From a checkpoint of a small spectrogram enhancement model.
Training: 6700 steps, batches of 128.
Data: 78125 training examples, 11.0 epochs.
Rows from block 6 of a small spectrogram enhancement model, named by matrix and row number. Rows with one number belong to one channel. Each number is 500 + 25 x the weight over its row's rms, rounded and kept within 0 to 999. All counts start at 0. Numbers have three digits each.
After each channel's rows are labels from the 100 clips, of 14976, where the channel reaches its highest value: "strongest on" is what is common among them. Only what is clearly more common there than usual is listed. The data: notes from a synthesiser with random patches.
# convs1: 3x3 conv (model.mid.0.convs.1.weight, 128x128x3x3, each kernel summed), inputs 0-127
# convs2: expand pointwise conv (model.mid.0.convs.2.weight, 256x128x1x1, transposed), outputs 0-255

convs1.9:517486506470508515481477540472510525506462496487513512494459494505494470462500533483483499507531504476439483500500493436487530493480487468486520518475490501520508484459494494483524525489498521490514500516537520511499516452513484522496470467515506431495478482493530490508486516544543465491502530508496492520544478498567481477533519459493543470497495522510436505497454519468439510500483
convs2.9:489516479488505500583516452488458444473526508465462493451481510503496486482483484460488508524525467549470506501520461481491487474501500509522539501497499492497515480496533550456535479489492497553511525460461495495473497512545489543493497530521525490495513501513528513492505507466491512503521481503482470482563480481501507504481492502470497489472517469493515508510511504504507484526519505489456498452513537514511496536550516532461525506515475461470497496529549526483515477509471486518528530500472489495484491504487527493484525516503496503487498544497519526530501487487531538498495510481500506452460507505499520496506506506521523490497495511449499481506479450518492530507537482466467529512550451465501495474513503543473510474437486551518500499545561506464493552500561544
strongest on: triangle; square

convs1.26:491502507473511514467481487483473489504531487484508451473493488468503516544543467515501490530506473519550461474487510433490476502480500493485507519496505496479470516496469495483508494490454514533481526500486544495477517530493514445456486497535487505475561486517554447496520458501461507502485510443477516459470483494495507549504474502471459511487482483533471496514475468480475513493507
convs2.26:472461489472496477475506530521523512490470500477537483465495476495534464535484500482493491523498536481493479479528442505509501497529521472506501519496536507496527473537517510505491481498530491458493490518517513511468491468476566567486490540459508466503491490469490528457527490459454493479468471506526507522522476467506497466501501463563534535493517494576473521475501516491493549499476510455494474513553443484505521512491500517519484501500476491494519479481522508534449515498494499531483476481481506551500483494457531507478516501508486481461516563506510482505518482483505491529499476456489531512515465531496525455516499496492505491483467519504471478535458429514547519506482506531463509478490496509523508506455470474496522492456504472512503475484524496477487507472457478
strongest on: bass register

convs1.45:483520490533490454492466491498501477550476452542502525479524457496498515507475478504508468501529491455457490531461495492505482481478520519486521517447486517522504524483529518521465517490527519446482475563515486483452522499517485529474514455495499491498485478482523505506513510523498493454516449493487476533501505494575483499531528482501529498499500481463482527477503486513482525454468
convs2.45:463477519482553510535520498490503426492536537465462510502471479497483507476493519455508488511516460525513501495505483485534489467481468499493539505519511507523511484498519533483504474498507527518480540467484528503483503498535500505516483481494517536476486496516523531490500548442491546504528504519504506477560460492535503511483484480482533463507522516467498512513499519490499507478482515467504540469490521512482454490570507503529532540524492492491474512504527515504494516535474496525563506510498473467484476525458512521488513519527501501510548496495519511488491483494548490476493474512486491485466520519533488476499503491514498534516466539496496509465500447548553543473538505486446561511499495503529483476548552506515503495478517527508508479540565500496473503486561537
strongest on: gate; noise

convs1.77:514493532473473503454490476511487479488486502460502489508502532521484498495506491499520514499501490444502504518460510514498487493471467438476474488465477508522499479469468530487499506503492518420525527542495453495515516551516522493558492446510438556491498501533509513499504509521484519475503471473522511466488512552467464498514514484500503500555481514493517506456481468489480514485487
convs2.77:542458482498498516515500488514488475499519467505528493504494508472504533510504479531483493467497432506524518491491491481460478480463469503498474505521511518471523488513491476493528483519457495511520518505448468521465500526495483495558477540490480520494501531524469474511505513530486511533491506485507516481529540475524536552491466498465516521493494465441513463493492532525517527512506477508478514499496527527506497492556502519524508538505495541525483472520463509516518509513517534530523511522505486483490469496530487469490517498554461527568510469508495517503495464461500481483491535454522501483473534555507511505516420466506476504511557529487513514505490494527545486482518540513471518493491488487536487546479508451486520495486461538540533510532541526513498502516533563
strongest on: bass register; inharmonic FM

convs1.82:474516496476506462517503506469516512528490481470508552460509449494500505508492534468478520465490518461500473493500513505476517502473428463496517533494498488493455498489478504505477539498509515472501528531517498524511536450521515540471468500492518490508458477473511522522482508527492499463460488443537496540511498549535486519493533458493533492495502524484486472503456513459451518521503
convs2.82:463514511484497503566512489470502465486532516469476493491499502512453483471486508437516537518539465544483479528511498450519487463501507512506527527471502488500477519494498531483491499538480485497496544487496553512476480469509527514485507479499542514470502465529504492487502544463487534478544455501500506526545487486513492470515509489463507484511517492488491511517476478504527499522501488454498492476481501508482470499612503508500542485515455480490514497475536503515525524487460497510544485508480508479509498535483493528513504483514498458459518528519510508485500510490538512500510492496501492472459501492506496476517493464505510523508477520462501491491504454511505555465537469468477564479501467467522513468539524529496488500454507531510529482521572517505457517498558536
strongest on: gate; noise

convs1.34:473546531482529518517506480505480489460488497494483498514555482507501446462499479514519528510538506437495524466518461497532545481489452466491518506469465469532501524475481502472512513499504521477470511514510526473569502476498484573456461504517508493491501506480517485503483520508470491481530481465481482534464511483518504483523526489480487498475501535490486472488494505447469476508477
convs2.34:485522491482504454545499476497498471483531523505481514500517488521482491518506485469491494507507480574482497489524515487512532503540494513527520481573505502514478532523556508469489454556497473501462492497497495523469502501558521499492465488518487501448474503512537519512481508483502492527555457488495513537547513488486514489525513536482499490472514495494470515490517508519532507517480525505487504499538522537504498488573470487522522520512484526475493525482534529540512513493488478500544577530475518465493475520465538524510538504514492514504520501522515497519497471508504477514534492526505536468491491502461470460520511483524470531512513519533472507535499487502508509507495520480478560506497488488510519501556557494495519485488525504532495522517565466492486516538564556
strongest on: gate

convs1.91:449495444526528488481539486461478469501483506517503490476530500511455477504514489501489464496504506444483482487504490476537539506467479489485538545436483489505457525507489492518486509428511561483506515526519505520484482495524497503504473487505504476504493507508499500486497490494473534460493477452508479514482488510470474513489513466534528496495497484505492485481488515473418485439489
convs2.91:468491532496545493508509517466491463493513518488466499485500520495484481475480518458496533536518459540483489495517449498456513523516489525471500514519508493489490479495521502465445493523509488502488561475453523497500523505490494494487519481506508532473484502528520518511470524449481541521537466481491507498560484493518495470497504517499521460554507456499495490502490512472490502504539523447478469479451528531500471514580504491514525503532476486464473491481528501549502503522470532498545526536466515496517509557486509526541505463519522497495510509531485538466506471491526500495488481496481479474502522490519497496512512469517514518512466506496477493520500456509515528486562493495453533520518488469543490504531513487503506486457496488508557492531579462485478504485546540
strongest on: gate; drive; noise

convs1.102:493511510452530525489505495490496473492497467522496489490450510454483549488522460549499527507531486494534495499491518456501468501464498528526481519490479477480501509495480506469477497495507457514520503467500488508535508532488482488517538489528493502487475489535479445495499501487430518458453520507488500479466444488533532520490539477488443516516492512506488512531493460517478472556533
convs2.102:518492463433505517467532504490484490511470520481519489510475474497506465528486496478459484501529513484478516528511481487512517522510510530501504488500526525521550509504533507501469514498508485498505535491494519508489508465485521567502518501462507477497472533479515530437533469465475502484501433459507509511517485503499522489502511521529497529499485509589486500512512539489499524521484529488474494504497464455511482478506540501539504507500468441505500481522485529497470540517499479524460504479517491495472492485474527500499507477522479480490451566481506478531505525471510533504518499488483528488465462531512537488505525525493504488476413527525464485500495449542536519507523510545463495523501502478498491511458480478523494497527475487481518500512579450481498507480475456
strongest on: gate; bass register

convs1.41:478548482555489481555481506529536498493508496502475499516506463496521487480487545520499481505553455480492518535467520483495479511462501547498537470468522514495512496486480511491529527514493432489529466498502500464546515486506518495473494451463546494479503469498521549513488514511522517504496527483496517569517490483518523518486464469523522498497472489495501531536485534489515498456510
convs2.41:486502554518505483491461469525536547482498490546431512493483532543486488502554527530476488513505524509509476514472523497497537501516508444519451512485490503540523507471519474579475482507442537517526490498509485540494496518476537465483498462525512499420527464495504496532500474510455529517515495508501492480473523514500518539532544536463507462490504474477507505499493477479489487506449480478524520523495489541504511529479504486482471478484499442517518478459473477498512512512484516511505533464465492516510481490510467495518474500509535508470545456503497487463495520522458508512512505440504502521539527456528480491491480480511511500554499519474526528502529520516506491487469492507532500502513484489526487483452496511546481510475480495489477494455492514527492514511511459
strongest on: pad

convs1.96:473501482473505522444492481482448485515517479501498525514504544505480547538502532536502492463511527461513475477524459506518538524497510483509561483494470518503500472507496509487546500514491537487471445499448480526485480499444485530469507503495495506512519476521491476492524533501457476479502476506457509535465514531480486490483461494506462492515492525501456521469512533490461506482453
convs2.96:526505531504554512440482524494489484508513505579497481513477538525510518480523529470511494502504525491519486519500495500482567534480527489496499497517493495467514515499516483550469510496481515468489505514472506508463499502493487494503486514491496465484470462525504476502504512517495489506497498532488511480500484535486528472554528497475503473532518509466473468519484472497489502524495492502558551516476523545478516433537537464484500467483504493491467552470524518513524480528491503504503461480448464499511486499506499474584490503510496489500516474534490501436527526497498494506511519518460496492552518455519502515477481489547488470568505497535507527456554502491516437483505510516510499525521506446541529484516480485541501515500515488501471488486449511488523526490518510
strongest on: pad; resonance; harmonic FM

convs1.62:478539509487504488464493517496501528506456493509527513486521461473503533510512514494520525552526497529507531478488491492467469456470450510457478528513485495482540459512451466476522451478506492511499525511466481513527479512476517473485509494489500543469486529509491490522516508513497464514441480501480505427486502482521497486515492494507438502498480551506453488499473485503470533543525
convs2.62:483492484493470501530485530495524477554490513503459528510493503461448521519460572466470498485478509488500500503494467485518510513468542532510483488453474516504490484535500460493491489477490495493493471499480461511510439511508477517509564508472475511503470470535521462490497521497547483496492484512559471513543490493524478499497483530541461539490476468494508515459507509506495520503491490485477486534532505522515508487508518476473528554469503509493476477554509478462510466551477488567492482508511503466480488524468531504495479479531507506499499482518500517502550480503505543533484441470485574493478527551522542518520499522472519505495518504485452488508472484498475471489503528485531492528479499462478508514449482485482519551503532479532480499483478480504495522503477507
strongest on: bass register; inharmonic FM

convs1.90:538514467544481508511519538512546535504497487502512529482483491501496459471480499488491486473557463498513547476505493535500523470509500503499499488502519509539501507483534498477472493531489511497508494502547517509509550485555497507450485507517531480490530473444528511556489497546523487505542498512522487496499558450509503492515485495517513523461534497475457482500453502490473536535472
convs2.90:488548478492473520512531519521522504467493526508446475485503496540460502494510532489511489478502488520486496529505487505560514477512526489514540493531500500470470478488499498493528492517498487537496485453520481480464468503540455493465503495509545481474498454509553482458478505470497492518501443502504445521497496525502521449504486511505539481488483489445475496566524473509507477489505461512533533495481502530471455524556502505473507493489493459480499510523524495463514485500454491467532486509505499520514560509494501493511533503531523463455478497470492503481520486500523531522498457520444503478468506481468482542509505518497500513513469479461475448487520464535489480526528529482502528535516453470468531491539497544470509453500479515517483479532518488482506537479510477
strongest on: triangle

convs1.94:482470513497473516526483529467513589524482482473509485472493502471512468466526487504503511443526481468513469504510466491479504535501497496501501505479489517500493485468532485462448481485456489501566485509461513546483466481535526485506514524492476473528511499529485467474473480456466489473502494485484508487475533531508531474504547530475498505480440494494475493460497482487504479496502
convs2.94:536519533485513502481509489514500490484462543540504481493507495530455548505514534513490477459481458525567481507516478491487546453493505482473511472505494500499483498504503486507506485514493521485503536505509513496488535537502461475511483474529501488469459482486515483459440519483522519515524506507506443459496502547493529485501480509488511469495507511434483471499505492497518513491507461487535544444494493525477515540562544472510506488473501480482461518512509511521527486523443508517518481516484420490498513514507497504509502503495538480518500478494512513489469480510503482481508506534517520485498546511486505537462468459502496492579493540439516493475521496557501457480550518521485542510532485484492503492543499509495534497464485526510490453509520510460525521482524496
strongest on: triangle

convs1.117:458519538472510510502507479479517518511484532484501482521514464466502529504531440487490482480479488503511511475543491522509445473509494517491468458483479492477507509497487505492481448490477482524513473486451500507510485528504471518496482491444432514486511514551480485485497504428476534465443494495490484454511479501529490529488509491552490536542505504470509507466508515492460506501500
convs2.117:510517491471501474495502527528512506504435509463565475496513512493484566569489477477502503459495503473507500498515500516495494480464459484456485482456502513557514516491516484490523465474476508471565533487459470469500495516487506549534506517476502505507522531515478509490534509461462500493486502470463521518487537491482549543517461508516517499484512511511489468523514553455499534517502490542490529460503521477512522522542546496517511506504427513472487504528457515519516446546493509509492501470451477515469500505522473489481474489487473484508468505462517481542479488499499453473458536505549490476520480558482516466542494503493484489492498505487479533508513495508525506475500498532496519485500495512508496516448485474482487519497507456499509502497509471488477457508498526
strongest on: bass register; envelope: swell; noise

convs1.57:516516535499499489464491491525538507471481539559528516502503477468488545495524467499484476548543486487543533474492496477493493489496478475515483523490483470485520509480467538470531499533508483456511520478529477490528508503521551487504468464497504516512477561506489528543494507515508463476482456493506520508511520453511497478500452449520500535508477546520526478508511498531490491525451
convs2.57:471449467498481497471519508506508487529548536494495504519512506467506514482507514508476491547452442482477473473486516510527478473449452513479476532490494527502472504474501469494546530483506531525515529518528494504472486540500487493513531506482474526505529479488488484513503506527494495503498528499535452472468503428501477478499488495517502477476481475503511509460478497467516476462496511472467469548499486539549510521517476506508490545516491534491489513542478504519488479456487519516522538504497504456482498517485501470515521522536519524526504459504468459465508467476512566494483486501506526546460506542478497515448484516485491515468526485470503527482485512495476476487535512456556503501459465514483472535467537465450525518479479510535458525492477454507505505487501517
strongest on: bass register; inharmonic FM